From a checkpoint of a small audio frame classifier.
Training: soap at rate 0.0026, 7000 steps, batches of 128.
Data: trained on drum patterns on synthesised drum kits, 26041 training examples, 34.4 epochs.
Rows from block 6, named by matrix and row number. Each number is 500 + 40 x the weight over its row's rms, rounded and kept within 0 to 999. All counts start at 0. Numbers have three digits each. After the name is the row's rms in percent of the matrix's.
# convs0: expand pointwise conv (model.blocks.6.convs.0.weight, 1152x288x1), inputs 0-57
convs0.87 095:449459591503476513522558469497518525420485543476552460570492464508500585539447516456509472572508557531588533531496522524464516525504494538490508495465511539412527497541460488
convs0.88 081:437539556596470473525475502550515556517472468526560569565586484487516569511503526522491544486484572517492483508489514496483526432501535536543474497578551473483475465508528526
convs0.89 111:488555488488567479513473525439527539511455555480456538532495509514494484501508456445455423496447494475497501604464457458523462449540502567540464493514557537491491412522467441
convs0.90 102:453502403469529546534503538599502532496509501521474524476527427504537509482523471488509442549486470480446493492473539557482499505453447494493517446504474478464481516473502492
convs0.91 091:462507507474449483476457522492546486489442519507444531483547515490504475483513448494415522512467467538452499542516430530556525449494513477479448566467504520593478532480443569
convs0.92 086:545528495526519505518489499477430492496545519512536492470489543482448542442481551485518588499491501457547490472491474471503502471507468532460600409509527433483440550567490452
convs0.93 098:491530512499540473458459453471613491524378484449514573521517492488518528539554460583575418474498455406488552578536453562447438506449480513520539514520516548489560518491475474
convs0.94 107:484545504558465463522475489511470518464476452497501492548528564457461544527496528512537500514536474466458509440585593489497517576431510467471432490452534469505425430524582475
convs0.95 116:525464484456496509472543569520473503485577468530459418458571526494400506488439478536545499416446487594446538558495507458490473564489523515499485516557570490454456458455522510
convs0.96 111:549490501431534489482528536508475492555452522447530460483509470491512511551477532486550480484504529514500571491466515497458455523498536477548495572491496412527447503437464459
convs0.97 106:537532521513496527399473539502530574458467524474550398434506550531560534559476501486622507575503477498442490525507481489598487426554526554539485451513490564499547517580518458
convs0.98 090:551541523465453540503531542514538414496493530553467479458506495495545464484485514432487513517540494557491483553544512491517446459483517471448467422494494474522508493581617440
convs0.99 099:490521565514547554443464490494508538548468499445534442522495457514512500544466510474446456506493513593506558491454482539486526524466536557511514441496586422556520523438473537
convs0.100 098:513505544457554566499491486515495496541510533429472468498459479443551477501537481476463505531521486438508418498499506514483478489490470491474461496534479523420525464529512419
convs0.101 098:445495486549449454504474468517494550533532423516454425539498491525544527493506504550499525507397511551455513495482460503513405525516537523456492525448451431527429459536470445
convs0.102 104:470458543508497562509537530493512451502512532489458496504495535416511497474597473536439498512493447503531494521628500482504472567530480483494567471436500511536624431461468460
convs0.103 093:514453505519416521552547487500479579488530504405465437532458500444445417497501464463550461520502398566515542526523504491556520455514488510487529499538484528433503508470518571
convs0.104 097:439426483553486558592535482482544513487459583548534473480496497496459465553525524481438540538499518493427466541468482488481507499503510481510494575439527491550417471475461535
convs0.105 096:543571529554529558549540466522463571473478510465465485483476495536518488476556536562482531510524529456482436533457525407417487459523530523563424482519452465456466482442453537
convs0.106 090:501529494604514506551546533496404452510524465580509529490544537535421491486526579492511548459469513558420473462485540480566500495481481468532479528496472570516500441514544591
convs0.107 102:501389422480518564474435520457502488559556503430494438588504496482482497461504460433509511525512498489438510458507459509527467578455465475508508490543517472555552436463468486
convs0.108 096:486422467487556454501499548470519549534505514433539412513518490429490489566476490488563535538455509539529485480547465484517565511526492490543527502483490519500486466474488558
convs0.109 090:527438526498493446488525554460508617463480527564472468447482523450564532481520499527536577467488509490469529437463475496436568502431477497524490478550476499497575445490456485
convs0.110 111:594477381486498513535491566552517501430497562501515424441463535514513387488509496494415494513492532523465444526390484433446521396439485502482494516451488473456435619510495527
convs0.111 096:504516473494492442471583465502668435517497458474493580492458539486478551440508525483489530540542541532531453453454550519470535458481559518537545465431442475527576578466535572
convs0.112 093:507431463504449530482432527509442552559483511541518579597473553529473489517466512501543578476446521407473514506468435489519505548533555445590472527532453490521466485523493455
convs0.113 086:458431439548526503519515547509529537500539406552531484441542516519577539503501518529535536501493403564520481488497527450458508491488478539508452557555455456484452462509496542
convs0.114 098:523517521496489443529517454492465484511500537568609495570510484473457487449469462447462478461506551497550494470554472465506474473411583542549480523517493486490555458474503499
convs0.115 122:429478477479524533524508449506504481538537471540414556549497557528511467544463505473586518456476493541519468464543440456507487453467553449507582408504460488467460496526484432
convs0.116 114:485445515493512560566516491539421485463527484469503469473550540576499437469481503570500468591470451494528491472549458507526557547551456505529480481465446472520520440408417463
convs0.117 096:539508455528473484563492511507482486567432540491434486519430473525557463447505474544493485525493458474527486513541469412514436467453430427478448448501491457539517545503588523
convs0.118 097:488473495539518514425469485484520539527529470513496457530508502535498528471484515545395506553510580580563487529491489563493453523464508536501524467524497523526495460491504514
convs0.119 100:495463544513530524581461529513502521448497534542453553459544489583466591490406499615429497513556532548493503443516489496580513481495495428491386483487524541508558498501492451
convs0.120 105:532464534530454433486549393464484503469557540479485562423496532557501571480511424581441520511505412520467525483515471519508500428510492560463469517509471460449512491500425542
convs0.121 098:491480397466449556491502533515505529495511489549580497478515536500519558523503506516447507537538494486468531474479481495565532483522527491494537508468502475432524490567555504
convs0.122 094:535567551510607492516511522508487571582494505501515445523484500511584420477446487562444467462475472525523539428467472570573458446497505474505552507548600540524514499448547490
convs0.123 106:501480451480500501544445475467478481509578503527442549428510512535489480374484503474528512508464531499441455566568503450576521507486518458507528609531475520468483370505414528
convs0.124 088:567508499538577478494516558460524487492437488504568525462514471536486491472510477468537509469534476530481539505534466561543573415479509421520452533491394471549493415455499455
convs0.125 092:542504509542560543455493484476545507490483474549521466509457504470564478444489500532514481515513483561551497540479507489466486409592488466540508500510506482532505526533447497
convs0.126 100:456415554415390502509542437495504569496471529496563542429498491508421558512526542471464409427488479456484485511421500522601493524511518518505526487499532488482542491532514503
convs0.127 093:430505579447464462525490439577509501538416476530527539556521466527503496537544489474420468485502546516441506481472552403530453468506483472563522535485470505507589480495485496
convs0.128 081:452565458525436520477476532561461481511470488504514481488536472512422494560563455513528478534530487459443429452525464442480456501493572467488537522520515508534496550517534473
convs0.129 090:468492525548555480495496496498493554565406484508507440538472426517492388493478506531514586500537540436519553478603562507457462450451525515614558539516509508463432500582493524
convs0.130 095:463458492515506481517502536498554463490492447469534441499529512453472556486427552465468561469453474512506527555575446499477525499465464516509519478488564473524561544472431501
convs0.131 090:525461541553507551573470508491503489571548453585558433499422549469512470537511563617500450494518505534508516504499430552491471518490526468553533526519562512504500470494577489
convs0.132 088:496504477487488489461466503520469521493497456451532500522543474451423448532555604479539506520512444477530490498514482526472498502513506493475499518443504548521522516459501504
convs0.133 096:519503506528599531480477481491465537542520533495506497448490516474463536520505523506559422553498527487520491451480552528472532553535580465512447487408529467545449475454500393
convs0.134 107:524506463537411520553504394442564529506525584548503551523483519480437502497515492431483481453573491523462502474434467556460511545546552631571505498555435490592500427528461508
convs0.135 098:474557484468516426533549541527529548437516553546510533590484471530514503522490577496460503582493502618500420524490534475501516553445524469546439551446517524510481510445544502
convs0.136 095:548551561499508453520503487547433568545449475547538485453461486456543546538422496488454559470533467502499501504500505497481541484482528502512476551444470428546486476532473542
convs0.137 091:532563531474432473455519458586493534470606482515509502471469548545443509509516537520531463460518472509489528505488533536455491477540511507532512478513487458553512515505472532
convs0.138 098:550527504483451500454496483447472487498517533537515580494467479492482489504480549499444452535465538531522490452467459547501493505507532493527514520437544452503534480458552543
convs0.139 104:462504493513499502534472458484482584512509456458497509513474451505523480530515539545546514431413429482480497499457490545466471539523531478513525444512539611437510492548506504
convs0.140 109:411452580485508496508533537538514485508495572502507470507453459431426523454438509497519517527466417527504531470480450490472467525471405541540517530514487497480553408549511454
convs0.141 101:512500479533432480464470491482493491531497527507445590530478442455497523493545502469473511553598496545520497465558520475471457493419552561483463569487492449506477573483501494
convs0.142 083:482531428504531506447466390488469466526470479416535577489535511584524508438561473506528389526528514486486477469421453517508516500466514526532540517406557498428439520452518502
convs0.143 088:520493543498448532486610478506555514570477497554510503467494496604505606495494507508473465472558431464491459417503443554502489483446481569429469542532511441576445538488530503
convs0.144 100:483505573485604543585538540546530567484504516484506560539493464468516501451464469534536517488520483517504483543529572498436467492516471531468513472586481483499469484463500582
convs0.145 096:525492557472465479545450478496558430545499456473564499547429518507425484498481498462572476481557545508539511514389519503426446453543486553450561414539494472517484537439476565
convs0.146 091:456506462426524556468527476459556503556446535427529583454495542532477478588473439555505524529511542476546553515505512471457517499484554510523491510432511497537494433423571442
convs0.147 099:503533524549487511528480539495463464477540565471502482486503493472496477522502420494512510536532453473492474556554466412541520542422521494478529512538497486548515393619512521
convs0.148 111:506464483530529479572541481596520559572539521609437496563505562460408430501448513513473551485525502499532552479437455551467565422517562486445536495431497478569478414554525534
convs0.149 101:527505499518465494462428429425531490520576556546431481534488516535503470533437529545545513475495542470489447488587491467449560575476518399435511553534508455533507550500511544
convs0.150 086:516506485522494554498551571401488474485541456449510440520507471514498532543511530478506487532463432576499501553509504536513490536440542488473530525546487481541477525470543466
convs0.151 086:474503477508548560465428483441466491474449550552521489468552428528513537534501487525426559544453498483514476529444511528481504479579555515487517504453488507464414539551474496
convs0.152 103:491474459495533506457518478492435472543545569469499500556555461477487499497460490451568535476452490493499552457528465433507477510465485497515502466447461475475480489517500572
convs0.153 110:560535541487489517509415426503482516471494460506453470473579503481473521561448511469490426529555496519440496520504530540523587537488545453487505479492523546505576507462418484
convs0.154 088:528463525475422526472528489435576445455497508482433459542506485435549466475488480525477539532521475527588490545524515471503472533539519521574490556457494522471535470491523497
convs0.155 097:510514481483562463457546555436509421525531523509473484479562555519506512525501488435499558528398497518418437518513532578497531538499551494514492438461507416513547448488560534
convs0.156 088:551508573509462478408443552615499514500472477460503538463487552543443497524520534503452517528497515609487488519482494428451505568498503513449496496506517490503527552532528532
convs0.157 112:537526528472479424561498474460568464503533493530565477573536506456535487505499555515477573466541458552450479547579542533497506492429530554501580506555515458493502451528450497
convs0.158 094:504480482477553552539418505506546473497546469561493530588507492443476470435433512485466486459500512432475522525468532505497510598518452535521518516539460481532443466514507601
convs0.159 115:466483604466434496474407491486510404406520533538514547454494526518567575476527499496534544438538482455562491490579476417533504542451492476531537472528524490554444481534468475
convs0.160 091:409517547506501488515499494518449500502519552497484482481529484466398530485513482489495526520463523472560512473441530458498524532530476489488448507472489505503446569531570498
convs0.161 107:495536580491511458471482458406508437481476453494510511530550477536514566515559513499541535547420442494513560574525519477491586425488560473524485518444505504505510459429533573
convs0.162 101:551511532531533538521560518466485510487488501500511509503466507571507428532501473443557456515527487428504550537574508528508503474551483551490551507506517525513483497486445532
convs0.163 086:467514500458509467485552532446424468436462571507483510423492619527491482491462608526411554492473498555600562516485466517508465487494515502517417443516456566549508490532545461
convs0.164 099:481490561462423488518514537585485543473605530510513518473492463505505512492482489421486545561540441578459605519504506498504493460520454484447492453514442469601556458468473558
convs0.165 090:509563560496468520437537514500442530490521483515446546542505543436466535509529476453493505480560538515448497449530576479503451467504487483515486440515437515596496525509549475
convs0.166 096:508493501470470525451482481432483425523495511460524486526523482588508485537481503487498528430446487566450571499452533426474564551483557561482455534515534493465593517486531496
convs0.167 109:479486507572482492507583452509457587439432554430497507501408522510507478533528533511456482522450485493543568534483488516497436481481518523509558480564502509419439507485557508
convs0.168 088:493507506564419604452548442476524469487599526575531504485544481498501468498513447471491455480439511449460486477544540504508509542455547559467520487472409479500518450496528470
convs0.169 097:502535481483449482561530514508420488523505546485406483489532502407545519502478609496435502459462476471464487476573476521527554547494470501504553455464403454524502535482583497
convs0.170 092:550488460474492540468594497462502534449527476546511529503459454466517517527551444491532528443457494481493491481562523561470531495476496482429506544530491599578530559465526500
convs0.171 099:509473509551482532475477533480503468504498551490521501535470468496510529473516506425474513432486471533524442472436405467563496518505472443421542522557518444459474464530444483
convs0.172 102:482504516530540510472527539501484517498519436498501547538443549490529531439486575506539595455540477537496493519469441492532512510512545473573546558484436599525551593412471446
convs0.173 111:562492533433520479556514490530521520449518468462447473456475438547450537502479472465521511561455474453468479443522486496430518488539487536548528445494498503516464488470495514
convs0.174 103:524417508526455437494459521441450506475505510481583538488543508476516470434427422443539511447405493516478425526478539527497556555543549502487488482476509545465439480559470446
convs0.175 114:472498494435520488549545525517533499475496397463501433526552405508439485501538479486461526566473526538469481536507489538423558459477521520447532564517440460496560484479550503
convs0.176 114:513482494535518506508440532479546555474536452556569551462497507504486559453482523446532561491538461569536439469552486487521540404477513510472503505622503519525513517569444494
convs0.177 090:478505513530512437551521572538523485557511474514484497556570527546452467511537503531456435415491465583569485540511541522537481458447499530505498552464507534554502527557471467
convs0.178 110:422578448482479481513506505456546498454526461462577479474475503474554475537457416535519516522479450525461471510641431502552572567454500526503556430500486535527574484479454482
convs0.179 099:532520519511483496534556508483530564501493528529494556373481427475560487492525516499521492483583467467433540473490542459459569489505545483556534549488598445524396572511459474
convs0.180 102:504490567509545482463533464469536404482537535505451512406565530488537460472550503410549473511539441490458504480482488461507547455447558523531452461541443550458525457550509499
convs0.181 109:485448528522535541518459567557491576538529474462514506426526513452465492529480433506454589447481434515469513455451474498557497476506501520544552535464485513581510527475467514
convs0.182 097:440476509453457532542479491546511545519506461532552510562513589501543526561546508423497551511529515560549489511470519538483517505519490512418491518520483520437530474478516450
convs0.183 105:570549490543485446467457464542401511499518524460501467457523507515549542502520448548598475529430503470501506464507417518500537498473492508461482528519442491530507448500443457
convs0.184 113:526441525521434571534445509509513459448497517476469516520531426414535442531532458456508485490524566530400557509488487425476540547493523473506553510519491513503543467476499452
convs0.185 092:388440604478492584499477475519431429474503434477429499427537451488504541512527414463530535512530518514529525554489511511468485585537497500462502448569458485475550448541496577
convs0.186 105:414495591454538503567534465543506528450542492469535518561530469475482511496466488418458496473498542448529495558484465470487523492529507507536558449443525554523510474530445539
convs0.187 110:475457440475516503460525480554540453477487524438466449478630413465483532425465542587476453488538420466577434449482542536505528494504466560508530487524529549518510544505415483
convs0.188 097:456519489478503544465532500443499539497535530476532518504514593527484510499477470553440534525586551536502537476509481537544559493492490444555440498457481529512568485492475515
convs0.189 099:524544554482450483405517505448466571549520392516532554485627513491506480577487460510493448508544536439496530477458527493511495465566538435513551521528499514554513508492441485
convs0.190 093:496508427562465506483511543559505438447566552525500481548531483505531464523508546473516414545546447545558546496542486500517488437589530466518487492515435496458442527480498459
convs0.191 097:486479501465378528518523493527448502535522538502442478534474507491533481498511488502512520603501556472509472419476559567531470523541510467495538528512515476459436457487489535
convs0.192 110:502542445484508530508483529457465537504590508512428435540528513479551475479483514550449495468544501507461601505434516559533491444484477500558477451520501480553470455502391537
convs0.193 101:515457444503442452456480510532459463515524417475491418510511528455451483552532549482514499525460487554478517518473531515492428483461468443528571461507506572473466568489511453
convs0.194 095:482481504516502474540477536511499487476573560483441510514510559490477487450573424457462504520563491506511489450536473487506489524498416559430526517467482528527477492509468468
convs0.195 099:458552588531476489576441426472503478463521507415500446450446496526585527482507527552545435479466531536505490453503476450518513501493496478501469543512544516478551542515512499
convs0.196 092:341483513433505503467508452461438423496467496551533459490522480534485431473468529529468594635505493519525517489487485562430557474535490548447385572592492523505485524466505448
convs0.197 104:592513444523512504515425452475523518504462514493508534545523529539518526472506497588461514484444466493512517543493537510468548489497480563418504501496521504423534533570466553
convs0.198 106:525521568524596423566552577485503472532472472436455509458514490550459561516501526537509464573508547543559552457518474478548513528582482507498468427475539459511532559546553549
convs0.199 096:443499488485521582535548494508503571488505526545442461481446452443518524490495484500579503536412490522442535459476497478469482497542502605596499564477475439465474497462513486
convs0.200 091:463495495471532527463488488530479575486517498521519543547480506464508502486541542482514512528492474453500508551455511458464470473439433476420522524461495465523413486457426536
convs0.201 104:583426486552508525509481512510527487475485459498510541478493447491476524555498492543550496549499495478464565518491471485429446523468504437474571501543462540448503434517466480
convs0.202 104:460499439485533554518436466475466500496499524473494474417501586511446470514523560557460452496457483504528509501477513478470498510493429513497488581504574427578498447518506470
convs0.203 105:490505555504502438456534468441509509504454490437559518479562594598448487540455516561504420545510542523506542588507444468491470424470466451536507494493455458522545506413514521
convs0.204 098:506536474523488498488507537519480543488448565512524567559537518470459503524463528555501526491502513500569472468490551474428514461510522439471505589463542521520478478517605526
convs0.205 095:481464432499455443507533453474543434522482475536473586506488536456517499504442477509519455478445544491523555469488543539446528484532476408520445488401486496483501501477597529
convs0.206 104:474446543525507600560499511459447516447556544527593517478529434493523511540515448508475455510494446490513457500457459453486485489435500500433507469508438519445523535586503502
convs0.207 096:532457467545518608505508539552489505529469513502530466476560512556550497553541522485525473493492569456440436491435495497566446476505535554488504506462492534417523460398541492
convs0.208 111:524506525495550523500495502502492531539527478469496466541463457495468449443488470531441445523538559526544517461549489480475413470489528522450501539501470523504509493471471509
convs0.209 093:429523536485452490514545410552452485467540392488554465545489482491522524561421497548462563472538498490504464529445504449504475491518484527559485476518514503456557491497468456
convs0.210 080:535432434477492523499581482483554549449458480483495484509524415448488582493489504568472533511485493482476503556517514512507507511503442462536515586494468476521478526554481475
convs0.211 099:488545483519518497529577498458528488554525532576464473475509503509594452565502474454489545542525528558483502430561517545440444529524490454546476533514562539524513504498466551
convs0.212 117:416509565478528556568482495457508516480378453512463568571541553499519481527566576444388543519466606573554471461504488496515506524499517531549522486505501516472518406545411515
convs0.213 102:466480495481513515476494484552489571549475536455401482459548581562480501489452525528499515481509480473586494475463536545461503456479500496506520523464471468530486492475483498
convs0.214 108:557521492458549531500569530433526519394522522422515487449488508521501527502478519532533487486480427557485512536491476503494448565471499463548479466517597467490492480513516492
convs0.215 114:474563518472508497478518546584530444556433559535484498568574471486555507498482511495534544497476541466536510477534433480479543466480498486527520524522529529493562506528522469
convs0.216 098:583519533499471463532481528456506457622515508534499482470508544529536431520532563482522526510450553499504456547406441480566466476559476477481520483507504486516542453466462484
convs0.217 108:478471516530467553532518504524531557526476449497492478527469514516517506484541586578559455420517485489483510488482505494476479475523519470464573539511475492451552487563540459
convs0.218 084:495476442557458550480538509451447525499454491476529478545566494566538518491456470489459421481433509495559564527521521526528517458578495465443502534495473586511544506512491477
convs0.219 082:459603503455483418486397527528461468458484597488497490565483494469552485613491456484465512507413576534442448494476516464478528543470463479515461543463564492534521515544516498
convs0.220 108:456531522555559406511462453555543504459509564453411464549448534466406499581557532448520463452513440460506498404528449514491519535509523475462457467577466447502470439484474502
convs0.221 086:520470493450500480553527494518439516468489515466441486483476542480505471493456513501540504500574459513520414527502474550473498548530553506507510586531573427550555506541494439
convs0.222 096:497435550456537524485478412483553512511517540452452489553535451502461565552490531563528448437454518500451511500480413537505521514478543498535462443464528471430480520464535527
convs0.223 107:520429483486467550521571543457533516512522497439575520529503526490544490454498553574619497441559518519533548508498409575471464521455458515554471518431482499434482500466455482
convs0.224 117:492435534472489526570396580493564502545555496571477479496474531499491524464495441471553535567530496505439525495492522512472497505476540489518509506489499470440478531511503615
convs0.225 101:568508547478477510519476495512442544507487483487550441603480514539499496484459527480531526507501506497512554519490486530454425433499502508480527508533432527471532425505550488
convs0.226 094:478466382491508497547516522453472443463464544536555492443481495493499521542597479526502552535516542453503502530519493473558520547487485468471486530474510463468471477469489532
convs0.227 101:546462489493491538470530520504535594525477477456501542536502477489481527494509518528482477505508578442510549496472516482536481521440482593514538487487547473467579537524488499
convs0.228 109:447494502482468436503430537507492541545471523528447505420490584543497473440533535468521467488446498493534508459509494500504491487454493513468553437498469452524471546455502557
convs0.229 099:459477538580520520451483488466487475515517515533549547531503498530512494433412516518544547538434536461522476490510471525458527497530545468543501512538446537490468469460535502
convs0.230 096:475514471494463525594583442540518454578515507525505423446473548520542527467468478552508520422473455508505484470535589514521457521493543472482540535596511583533464511481488447
convs0.231 093:504472570592471563484522478566456630411516506509472518482475468497466486565521466520530508484518571527512523526584536503487548486470500490505469503531530529493456454555547496
convs0.232 094:418460565488459493487498463518522420546509486407529464530463515537541433420498545485536499482494460473547566486524494525548460542509536545500542469540481502529491441485481450
convs0.233 085:509570439594508454512488494581453557470544486448485500522532540544512526495533508534496490510495484533499537548435482449512469489491490514548534484396579481539480484514516499
convs0.234 088:439536387480529476500496512524554488489466551504566502457595503544512514473493488529455486516503468582476452606453498563464516458441436580478482497532537514513474581438515510
convs0.235 106:555488485514504465475522468466566548464447547512481509557494475564493542487544535513579409513483475500578454504472514471497454477546435580510497596480475507502507521485418562
convs0.236 094:547489426488573506512519495503464502509485602443477458535537457551530439505521450482588519526457505551577497469468537433589563503532482482499581505510516536531580466456451396
convs0.237 101:496466490535564580527456468445490459517519464557465552480522551612563545471423508511511456450548477490541426534439449479511461517502547546484447531576448515544507491532493442
convs0.238 100:481535507501536510515502465552526526563439441464544543478515445463477453566478519449519567452445493496440517430452512510568457490512445517473487470548525501524512451499517479
convs0.239 112:512477516515426465533472509483468518458522478445451532506444467503516532490579510464461531458522432464487483563569486478441412442520488513475525533432478550548466506455578549
convs0.240 102:574398522420512443511571463504502500431532589523461547543475513509511531469513528480474526486460460499537458466573496436508549535456540485571503553473538539517472436492523495
convs0.241 103:496470521467516458439531453499489503424492528493591508492558510483496532529544487499472507503566485415528554620504518507518501472492590475476485512497504503490533489566570528
convs0.242 101:462474561511454444467485497493490434486441504504474576414510448552507596509509532440533502529504570458465546529504472527500453582520498435458528545505491540516504474586509531
convs0.243 103:534500544456569504420461460470564452524553540487454527532513465506484537470476529562474525546464476473516496512531509474547450508484504504506444520452449497469488450548518474
convs0.244 096:491458482465439526536528569520477494475524553533503500499469421493494556423467488480520493529503501501513502440486482472452535514473471461419501468513523525488475507476509420
convs0.245 100:455524507491436408506522489547472452476539484494516452608457540512461468455456529506479549517545442520526465389516527477502455504518508519513460496533534566552551462544438437
convs0.246 091:561499503562571438461483495543612460526536543539447450475510512530478533444606431524471499535520561491460548500538501465501462458542459516478549491478495432523465524509474514
convs0.247 097:514451468535509531515537462546539534490579504483499523498476469530488457518483503462511506487443505448464458526525551469475431538584549497490604414511504499478490455492478458
convs0.248 094:517462483571513459513537512515566510515518478527470438501490452478499558584428507507528490509445499464474421516539489498494422493512520488589513428534484495456477504505522479
convs0.249 109:578502484589459501537497472514517473554511443492527508533464544439474559495530499527481513481487521496464509457506501474532559516438550473497515459482526492509439441552543468
convs0.250 082:461508479515505512502537497429492498552512502463492533525581505527552550507505511500555533381434493480517508512486501485444549508431504466389532438565599432400482510542483501
convs0.251 108:486480503473469465441526505459495495486537598487493552545517531509466519500500565483464430582484496509512514485486493494469543523549490518515507451547518495533531549483529512
convs0.252 115:465504494475493597459524454510476487530484580501490500524499482516495470543475497439507505511468488544517461517449439480521479523511561489482541569519597506444450459492541468
convs0.253 087:594529516478467576499436516558484500496546424455549578447511501521509535470498553540535490580460540540466494513534463469480495491439529553460508563441525476491439517502496534
convs0.254 107:568501510515458446489486431479474572495542500477487486494478480510533491491484479481489543525505519553526469500531442488583449492459507495422542494519536554482553521460474470
convs0.255 093:415551453525469520455485518604499553462530456484486495502483519483487517426519547527507471491529523498411487552494503502488518466484521487476451539511489506539492484506567452
convs0.256 088:451521501478523452467381546471449482521452535503487522515570549533569523502409470515500440430505498471460489509523438519463547615545497470545497503467584534483497469481509515
convs0.257 091:484554482485520513569556485552501480411446493516464555494549409490528482485438477491518544488485479543411594512493479466514496526507537485548539482522448509440452476409423499
convs0.258 091:440481570530465491485561485477448494532484526444499447492465517486512517535535509559452476445434520477495504468533457485466522499373491542494505531489442478580450519458506430
convs0.259 094:575545525518506505613458460450506470509428519457510447522473551509540521506549525400498486531519593469467482468469518456428460412531414519532530458504536541512470540497502475
convs0.260 096:466529491467435419529461549495534412620451555461527493557484554460522516487499512529520505550557496494510458550444490442485505532435545494517475485505535532471570506557477505
convs0.261 084:563507500468502503499555497471424467457412546477459456503433484405498407465494516486452556575535518487454531491451518505485498505520475509506435557447521471478537467473556498
convs0.262 106:495522506505517508531557485518442492514488458525520418448464490415485491522524404446467504497513484482459484568451503513483527533531442538529526438548601516576441526446527561
convs0.263 093:506486440513455421501576478432517464494501533407500502541523492527578514516512574492452410489468499492535490499481560488475460510494471520494461569560529443445512544479523501
convs0.264 094:476565497550550515483554552498572490548518499545501485544572477569443578412531450492524517517503503564494526426563497384567502535552548529550482557525440486496414476476468473
convs0.265 099:472583491489502559435501462548447529489523498437469534471554535501502467482451498436494478502536530539502469549601500457518554511467492496462488563444477528566531514511472482
convs0.266 096:556471485490424552506499478472536561514510502487514481486514478546533495542538527468489472594487491466501445470415563509514543471558473462483471552492492521506462487469488530
convs0.267 089:612478522516472534548506473459439544440499452516489472422488489476486522519560444483504439544481420410570488486492469449510485500494462458520516446488435497462491518512541569
convs0.268 096:452533545536545500546532512510500496548479520568524423521495466501511546442445448470520480497521482473553450520527483463510522478487523457479536513525523429483515525498472485
convs0.269 090:459551501520491461519453457528518553529552485475498496494570512507465506529459465497464479547480534505491547467441510448517488514566555485497463583561558500492554529501501504
convs0.270 102:544530464495461537500489535481528467548585527470493556484404531510563539529446504554464529551496473498509448538506498500489550562440468458524526470500465449595516457529490480
convs0.271 116:570546511527569539476451484509436506512434475564470484523489499505553535548510422530521511574475475535527547480500492510506481520444509493437517437506558491495487433452485398
convs0.272 092:468499448505524519570613508418408465444480425465473505519507507520510517489498583519509556479491487474550495511483541530469425545452577556558564532521497498479575507443477419
convs0.273 116:427445514458467494447488557527521524493535519447483504486516507511411461477426512470508457475562508495482542543531518580508468492555463465504485462572608463475501449474533477
convs0.274 104:454490594586436482462574583485514442473527538533497503508532513447556525454497526494524516464452476570533566500486532617486481495462531540480508467448533439492509497465529480
convs0.275 107:472479500575452427500554496483559470515458519500537506429478481534525594429482524416547503482485434490541516468627537509551458503484505478450477517550556514565538472524506492
convs0.276 086:525542506496451520531424524506476499504490494423441481471523533559375598490487563543485480568478493506478484527500483596479522474466546452509498542528567536531442565516527534
convs0.277 103:441524429494460492615430520507448411528479469465515568475504527492536504476499501524578441495500576490444470428531519547465445522525458517538519494569492527530497519493500521
convs0.278 093:539541513498457500561457499428446475438499530481554528539506527482529557491480478493523479513443533531507555505543555436485440571498490471463517516519523443499556553502457539
convs0.279 099:527529550478531428508572482550514510467451466432529540514502519507504445502468474508473476461520481528512459490480502497452474509535444476534485542541524562472471455499538495
convs0.280 103:511510536503480614522527499559527445430491436486458510447497515515468546471510474470560433473590494531465507485524390455496460523490502468525506548507525537500444483548521438
convs0.281 106:504484494465555516467460461558471456544545456483497492486473448549394486497438513595505543494494451513517444525493533506522568452506504445517504493472476464511579497576487520
convs0.282 095:445515454468522434504407518464530474546431490511462472506461506494466515597517511526469536521505586505525537562438510503491606511499615470548525513458503447496540500534493501
convs0.283 103:448497499525533554494475551552492498494535437521486495514484474451447597506524544519482491481476462467523469540418438505458527422494508479579484490520478403569423520437441468
convs0.284 095:549428511500483557499483495474461498518530602473577458488494556544501574490446558490419495509486526525537482508438513465526428515517489403473547535494457542505489469511493426
convs0.285 106:464486507505474519471520557460425499478466491523507490430481558478501476489561518461391469508524453498573537472498470455555531465421467531461464483490464376503500445571478472
convs0.286 110:490482450554488535463536594439437512480494502507445476466494541459535490468511477483541544532509513454556598482518536603525510517512486492528550532507547534569569497456502526
convs0.287 107:561509554609487547473502466460434558601451501499451506520467496471493502528544495482472499522487454496567438474497570503454501421528489459555510522532562468520477454496466515
convs0.288 096:485589490499505491519545430471503488549433471448494519565531499493567513449483539400491477530479497563511538575564482536471512540547470526499521542556513506456510514585531526
convs0.289 105:488496508474570376484564491498569519504448554475587514546501472450485491459580508483426494485479548450472407460496544461505513487497508487474449434497482556491507486482527512
convs0.290 086:475497496408566492558511494558451427551435456472516438518472473523533494459515464495520464493559421518500521429501501495482511519496468532499475476495535413528523496474521465
convs0.291 106:570539461578473557461490512485510441500471518515488440541462477549560497465509555554540488539525508526495478427493410589518563438520475469439448462479494502436497562470486607
convs0.292 103:546494443517532453405502457482424496547482513478479490522472453481472552517529467555500550555422467473490464541498498501499465510530549518513448481517617489491507485417520483
convs0.293 089:530464496494428498457476494546466500463510584561535547431508473493553459483506470445507509550557466513620495434512492467503475489487505506519481470575531494477486521509576510
convs0.294 099:482457501487550544479523531555409494414543475495514543513457497462498480491522495481404526392434520483517546436497539506523569548551483530566534459502485511491506547554458529
convs0.295 110:481448523529438497521439478492447476518437503473576507443481465548558493590518489474422472582467472493454503537430441458500448534470471548522479511475447443539508449521476480
convs0.296 087:486502518588463516506489505466506555538533540518529550469459469383550513556534458540486493488487451499502506521509455423477451434530527451520542510497508475571377466479498473
convs0.297 097:488533460495505540480464379445433530527490458448546500475450527455525564547537572483472479534448517561461566425520503495533469547525512464503492568509499495486569534552494480
convs0.298 091:500491467513451425492485507460493483544470491517526490462439464513453503498517463487555571530455492434495542480446510500526494512525479483488486521445479494449390419561518492